Rows from block 6 of the image encoder of a small image captioner, named by matrix and row number. Rows with one number belong to one channel. Each number is 128 + 24 x the weight over its row's rms, rounded and kept within 0 to 255. All counts start at 0. Numbers have three digits each. After the name is the row's rms in percent of the matrix's.
After each channel's rows are labels from the 100 images, of 14976, where the channel reaches its highest value: "peak on" is the class under the peak. Only what is clearly more common there than usual is listed. The data: close-ups of made-up surfaces with and without defects.
# convs0: first 3x3 conv, stride 2 (encoder.blocks.6.convs.0.weight, 144x96x3x3, each kernel summed), inputs 0-95
# convs1: second 3x3 conv (encoder.blocks.6.convs.1.weight, 144x144x3x3, transposed, each kernel summed), outputs 0-143

convs0.125 110:130132115112101136141144169109091068123172181105106149121118148144116129143092151131141161104151169150103130104123157127090117093136114128127085135147135175092151140131107142120130160141097107108153135145137158131137108117100127164134135155135161073127106163135138115124142138055121122139
convs1.125 142:123108135134116162106163147131177118127135145126124091134128136158146138137134128155139133144148137147097118119069168104137063128102115140111127143135142131142090119112162141028134133139135109164125116139153128147174156146132181118120122141130134137122135125086130140141153105134108137146121155095122094146113145177074133131139149131134127149130115125135131156125030151128141117137080111160101121140146128135152143111182134134150124
peak on: dent

convs0.24 094:109164142104109153150166099128100111131151126125110145105133135128139121074161077101131113121170083112116137130138108119157126121096110105095129166114101119103102087130115133145154145166104161145116137131117108156102092186140121115129126070102131140108108144130122172091104090101151136117
convs1.24 082:118127144147102142130111112139127143131113097127157135143111109134128141114137127110127145115136120150145153171187106128095177151118093200123118119106156143107136165117110124132152108107135127098103081141133144107139092086130139082145115127124120143131116100131144112171074145103082151108098117110119114097149105147123095131098113102132120120133135112086116106095176124132085101153151127157113147117104104143103117047124118131062141
peak on: smear

convs0.117 091:123123097108144151110145130123140116149151151107111104114126145144114162117116124101166147122192148101085128088131123163174123160150121118105135131146131130153156147186096099154113171140142110135175128153128120129140121163143131162068104117068117123118132128152091163129128141136107167141
convs1.117 088:130122167146164150130125121150202133068125119122105129082151085147115132134123126138112145099095135137148122146090121095122136102119102164119111114136170130113124096143156139089150150153113110142175130146117170160137115110116167124081132165118091147155119135160132119090123112135115110134121147100109101151112120103060114122157099130102110159157120128131116138092144130132112133144111089118097193155154120165094162128132111104121137
peak on: smear

convs0.8 095:087126148129123135119147094159107113151085095146123145105118095100103110121121102102131141151111116123132139096101163119086146131144097092100124180139132084097143094131134151118147086153096110079083108120163099117110114134082127077122094128140148083119124141150123122120129111145114159112
convs1.8 090:139121108095130158137130108140133096118083132135129085163133105107102117131097123096123108144135136104136122132121131091144047105104107125136117139136116110099100116083156138120084142106135094108084137137115140148125119180117091130138114100153123140117105106130151135162124110101053153110145131152170087137160103121144093138104117117132095162123130104091125117139080119108086116105122073147116102105130136134141149132148134105072160
peak on: dent

convs0.98 115:128089087112104122138133144133100103128108142109102121131141122117134143154115165127158161108133162171100144102120154133104116108097117159177101129096137172074085130164123137115132117107094121116147108154118154116163096159111150165134143131127144087117080160132144105090120152081153116143
convs1.98 141:125115134126121100100146132135124110135155134128151117138142135154133139118140135166160139112148128138114153120095178122142020114118121145105120157133139126123081125110162129057132131137130115097121133120144135162185150149157144120112111143123125129119141128097113142127127116114143135146138155090113112142130127184091155140122156139122102137106112130131132142137023131102156132128064117172103115121131169129136146119174132134142128
peak on: stain

convs0.90 090:156128111111116156075120128095137157125101138105133101116099142121131117115116101102163149122165123130110125105111114134175126141149146095112102151142135117164168131141100102141115157124134126171144191146119090105155123159115143145070126116081140124150139120158101168110093106158096171133
convs1.90 081:100136118149163112142111134139151164116116104131101130115098100104097114088122150107098124151110143110123114160158132115112154109106083160117118085099127120149150130151146129131137142108130131099160096121122145127146103114119125110130125157121117141165097130144160107116122116141086140096133170047118120087131112097118027124143114128104141192140127113107120117068153110162131127148118150123130168131126114134103132073137106106140141
peak on: smear

convs0.107 108:100108082111133122120091147162132133146122157094077098141100131122145145170129098126122141121084161089108143103133135132100110104078106144118095087140140075108147148178103129091128143117103083080123126158138135140097104117102129115109099122143130096122126153121099086099135129132140128111
convs1.107 101:109152142143087101115140120142162125135150130130136133159119155131140111103165150176153155116139117171098115084122145086179106089123140100160119167153141156095082106089104113169169150128122116098142139097097136157115142128123138122113078143121120124107159125095095144081156082122147101143109111149108042142124111119101175124126128124096119133143125135124144116137082127129110158148150131150115107141125139127134137161085119143121127
peak on: stain

convs0.114 085:109140137113104113116119165190129126122080135158148126128163109137092164120097104122110148152152115081126108113122157097148143122125141113084099168163169102141169121109083173121090117115118157110129113141152127136152133078103140096133119132141118123104121163160103112139145136154127083145
convs1.114 081:134135082099141082112133146121109097126089150145099132129142121109112138157090135115062115122113149095121119147108103149133093136096104155118124069106059121114141123135160117133052123127116114107116114134095120161126153146135096117151122128108128169113107128158144134147145122157112115123150109130105159117131162119102105130149121121131189140158107109104131097124133078098143125148168130173121136125168101164116107127122142102124185
peak on: smear

convs0.121 088:153117089114109115089130112144113137094141138104152088125138117150121155092142156093139086197123102097112113140131130103163117151106175159143121148181130117128160082102130148137138147106141121151168127170096150099135095113128169122119105098160134122136136109153105097129109102141120099137
convs1.121 091:124162110133152107144137130092087175082129119118087165099122128123137123122120158152055094125149106134107106162116147139118130123128121132126133091126048141111148137148172120133136149161113131131148128161129129148096135159111109118086129181121120172131183131177126126115126124137149134129127132111082131095133139111105123112128113137135125144137134160128117116107165084124132098154159149127103163122131084178074112151099121121160155
peak on: smear

convs0.140 089:149167128135096091090121126118118122129122126123111123122148130188133113119142147122118164136132097144159100148150080103143106138114193147137079124165154128136133136113161115151174130136133136156151160096110133097165084157128143124085152117118148139166107161155085148145136165111125109144
convs1.140 083:093189113169134137121145141124130132175122086133179116108122127139130136091142092141080127133122128125096113166126124106105156097104122132086148113105077110120113128121133107075114139150157142123117130153117149126129136102125132114130114172113119171132106128106139102095115090119121106113144141040097106118106151151119118130144107120094174138109160115149140119082140093093143133146119144186160122132132086144130102091113123115147149
peak on: bright spot

convs0.17 093:151163132124094117115135115117082058110151078132148144146125090125110133100148106122115106120131157133106088144146115138103125131128109139132113142144107128108098110109143132147188139124128103161104132128134131154076091120151121154182121100144126126130138169145097142119128120051104139165
convs1.17 098:165131154125121158148137138150174077139095113133123150104110128134134134107144106141081112168129151149102123134113119111127155139066111150101127100104160106080062107121111133057102113098130133149118149174105150083126135085155190127157146135146160153152106134131155133146096088135122159106155137092148116092126139133158111127112158121135146110140140104136096157113081152142145125123118116154140147131108086121145133106129119126143139
peak on: dent

convs0.49 090:140178145120111104134115125159121108119076107141134164117107125155129098135124158142096156104108132136137069112134124099071147105142162125093086115087144131129136124132134125161153146117167117117145172095117139144149143119137095099143141127128149154140100116121091121131157137113123121215
convs1.49 090:117136118131123137106128168154169094158114136132153129118115153131116156098148129127093137123117140156096146130135096094126117129104110125070124121105135112098054133178130116103091107109156132156075123137143134076125134081155151122157109148125123181125125106062151153102073119119081103144156129105131101140112162120116080125135139120151122125128133109126152131134125124116131121154094133151150124134138082139121141051157127132114123
peak on: bright spot

convs0.44 104:146140134108105138135098150157108129174075139122133131070078126104130143149132094144121153145093122112115108105135135137090121127089130100099106145164109114110168114143092098091139103151091098089147107160149131153116145104114114138130100149087154097084116142131107094110155107149100116126
convs1.44 091:128144127137085105133132116135155112109090142153150113182087158136151106152135135146154099144135138152126132114155149072170093142095110110148129169138140126114133104089129127181130100116134120114097104132132116094107093137131135104150081112115129172126129095112145150139132072103119133145133108181145068110123117092141112156100084138128115147113139094119133089148136137151100104116189100135120099139149129121143146149134106110079160
peak on: dent

convs0.139 090:146119075106117096094092095175113111132124120115125097130078141104080151127119115107100135172117125158096103133118135167142121158073139163140090107119121115154119129148147151118157176083128107153095130142149100093124129115124112175106115101137124120110130132125118092116129176137116118153
convs1.139 085:156144110121132135143103151137162104149123122139129141134105138119090112047162114186100129164101120155123112169113149076129128095102149174093122119109119134108032093114158122092099155120147123147149158141116155143128150131147206106122166134150133156125136123133116134102130090142166126139137121105135099115136162159131145125131145127109136137140118142117129112138088100138135155121120139161125128093095092141106123134127118104149131
peak on: stain

convs0.60 091:123130150145138128174157135167176150115099141192168149099114131120160184141130115120102145118147098137146179165138153113149119099146136151114137121117154122120126121119158117153144158127175152138152140108151123135172137123140126138183142156120117147115133144092138125157190137125126104165
convs1.60 087:095167093099127165148104101136133106159106127100168097089089111129118120137125119115073147094129137112122128094092098147097111157100077101115140109094098109120153116141125136114116124081121109136103119117109147095113106114125125086145121124143117167107121113113131134141070108129093123098099103129123146101167128139084067115115125119132095112104107128071138124134127097072138123136152117150110127106149089151098100099103122117104150
peak on: hole

convs0.111 105:081150111137122116132191096101117077135137111136118154128122157128127083115129142061147121079177122157144139132147149144150148088168134150133147125126094177146101141126114105148132123145119154129149136144129112130157172132126131115080083112101140152131125094111144138141150091108139109107
convs1.111 109:138110143152103150094136117115147151117164109103152143174115148159129128117134138109118138120145127128145146131176169080160144120118078143087128093138141118158110130135095118164127104091147130120106086089156091143140122110110111061147132095109119111110136120106136135136084123094105116133120126132136097113103098129100088111127092110139110110145124168122187136131167127132122120120140098099094133135117137124080131080160152169063112
peak on: bright spot

convs0.16 109:115160139084117174140141112130115134124112117176096170122095114135139129053146103117143105116163107119101118133110147118104140100138124144131095177127119096116142067128126182134148163128138126118106157135135109106123105118143122099142079082160154118096119097142121116110137101145126127164
convs1.16 095:102136120099095137121105109141177114116106111107139145186074099111135121122137135120106135131112071168110107175177172070179132122108131175165103127101110157119130110113139114165109122080132102145132120129120135134112113183137129120101124112105108132128125130147140113151130103126116131135134117163087081149096118123108079124105107133118098134107118110087144127121156137143130071149160104139117153118086141116103128136153126129095160
peak on: dent

convs0.12 090:135139113074100165134134121134124136091081134173118135132126130160104131094122094132127131116194123106101126106124094081154119115159160108120123194122128118122163069148138142144107154108128110144131141128111105112157110157137155103135100075128119109133129117169096145117138119152112127166
convs1.12 088:108142150139165147126134107124146137111110118121104135133105069121124118125148135092108146125130078151148132184126111126128142115104114187165113091112089144087164124115159116134129125114119115144130128161142170147093120163117111108102148154111117137124114159187125094141130101139107133103127142140108137124109121090079063103120100122126139187131128134078117124090171130110115094175164124108115183129116108130102137155132143115117156
peak on: smear

convs0.1 118:149116099099109133156107124127134155141176119146134084109143138125107130125054115130139092116150126112125119151086090111164100122136120083128159118109100140154146119105120109074098128066102147154099117103122133147146110106063127125149130119129076123116120122120090128159138114134119110107
convs1.1 118:123132115115130161148118118123146166110125152177156051080136123116120113135115119145126126109149079114132136091127121169098135095075138093144120163124139119177213139091115141134156152140110108132125088110091146104092126099063112128128129113136116109129127134130118077149137167136147147145106150131107181134121101096123137139126127165130138125105163132174094130107140140098107134097120125113135106118125126123134123101098126160116145
peak on: smear

convs0.55 093:154140128090104107090115137175104123144126139104152116143160142113111155121130087130125139178111126089091102104128144145161149186114145129102098161181152104145152124134103154105147130112114114139135107126138134142117142083119176174113094113092145123138157148157091135112096129172116133139
convs1.55 090:144121129127151095118111157116142120073116133154073124120112127081080137111125141141045106127117165128121110159122117124106132162122124111098123076116092147082134130156160101140082115116152137133161095119111121146123164112118121132155125153113143156141132114168149151101144113170154144155162114102129129124133182082100109151161123156138159179128113106103122122144151100123138119136142162119117147100143088160117135121123112092154156
peak on: smear

convs0.61 100:109135153139102116123140129136084047139139117148141124139141140121106137150113127129117096129125144095116095140146150163095128139124152162106126127119130096133146147128138176125144159119124091121125175121145125144066099121130159132163114105176085114115123182124103122124147126049140142135
convs1.61 082:110147142138148149152146138122161089178130140127130135077101102124118138100162139157096134153127144162108120084063084124066175114121134122150129143103109141103111111106119141090109123115133108180114148170087138101121139087108145130129113128123158168143134110111138156132117092138146148104143111144119130084138132136159088116124122111099133102131138146124051129140101112134151127138133110161148120111099089151142122116073116089136127
peak on: stain

convs0.85 113:089085078123130122139099090147134132142115133134081093114135112146126134118076097097133142119136116100089137147102137143137087096097106107119128079086133109123098097136147130102098124089134135115117108132113119099148098134077131107115111125133114074107071118101104105124133137153105110098
convs1.85 117:136144124100078149171119100144148147099112113143133107115107130142108091125135141145117137072151081145122136094074155122140109063128151099119138147159125142111165117077119130121137176130129075119140119123102171137113136130132153144088123131151094120141150128151100083118142111127176118168118143153095121155134078132079144153110140148120102158119119148116120126117113146077142142131135081089130142107123154108100126126108134163087131
peak on: smear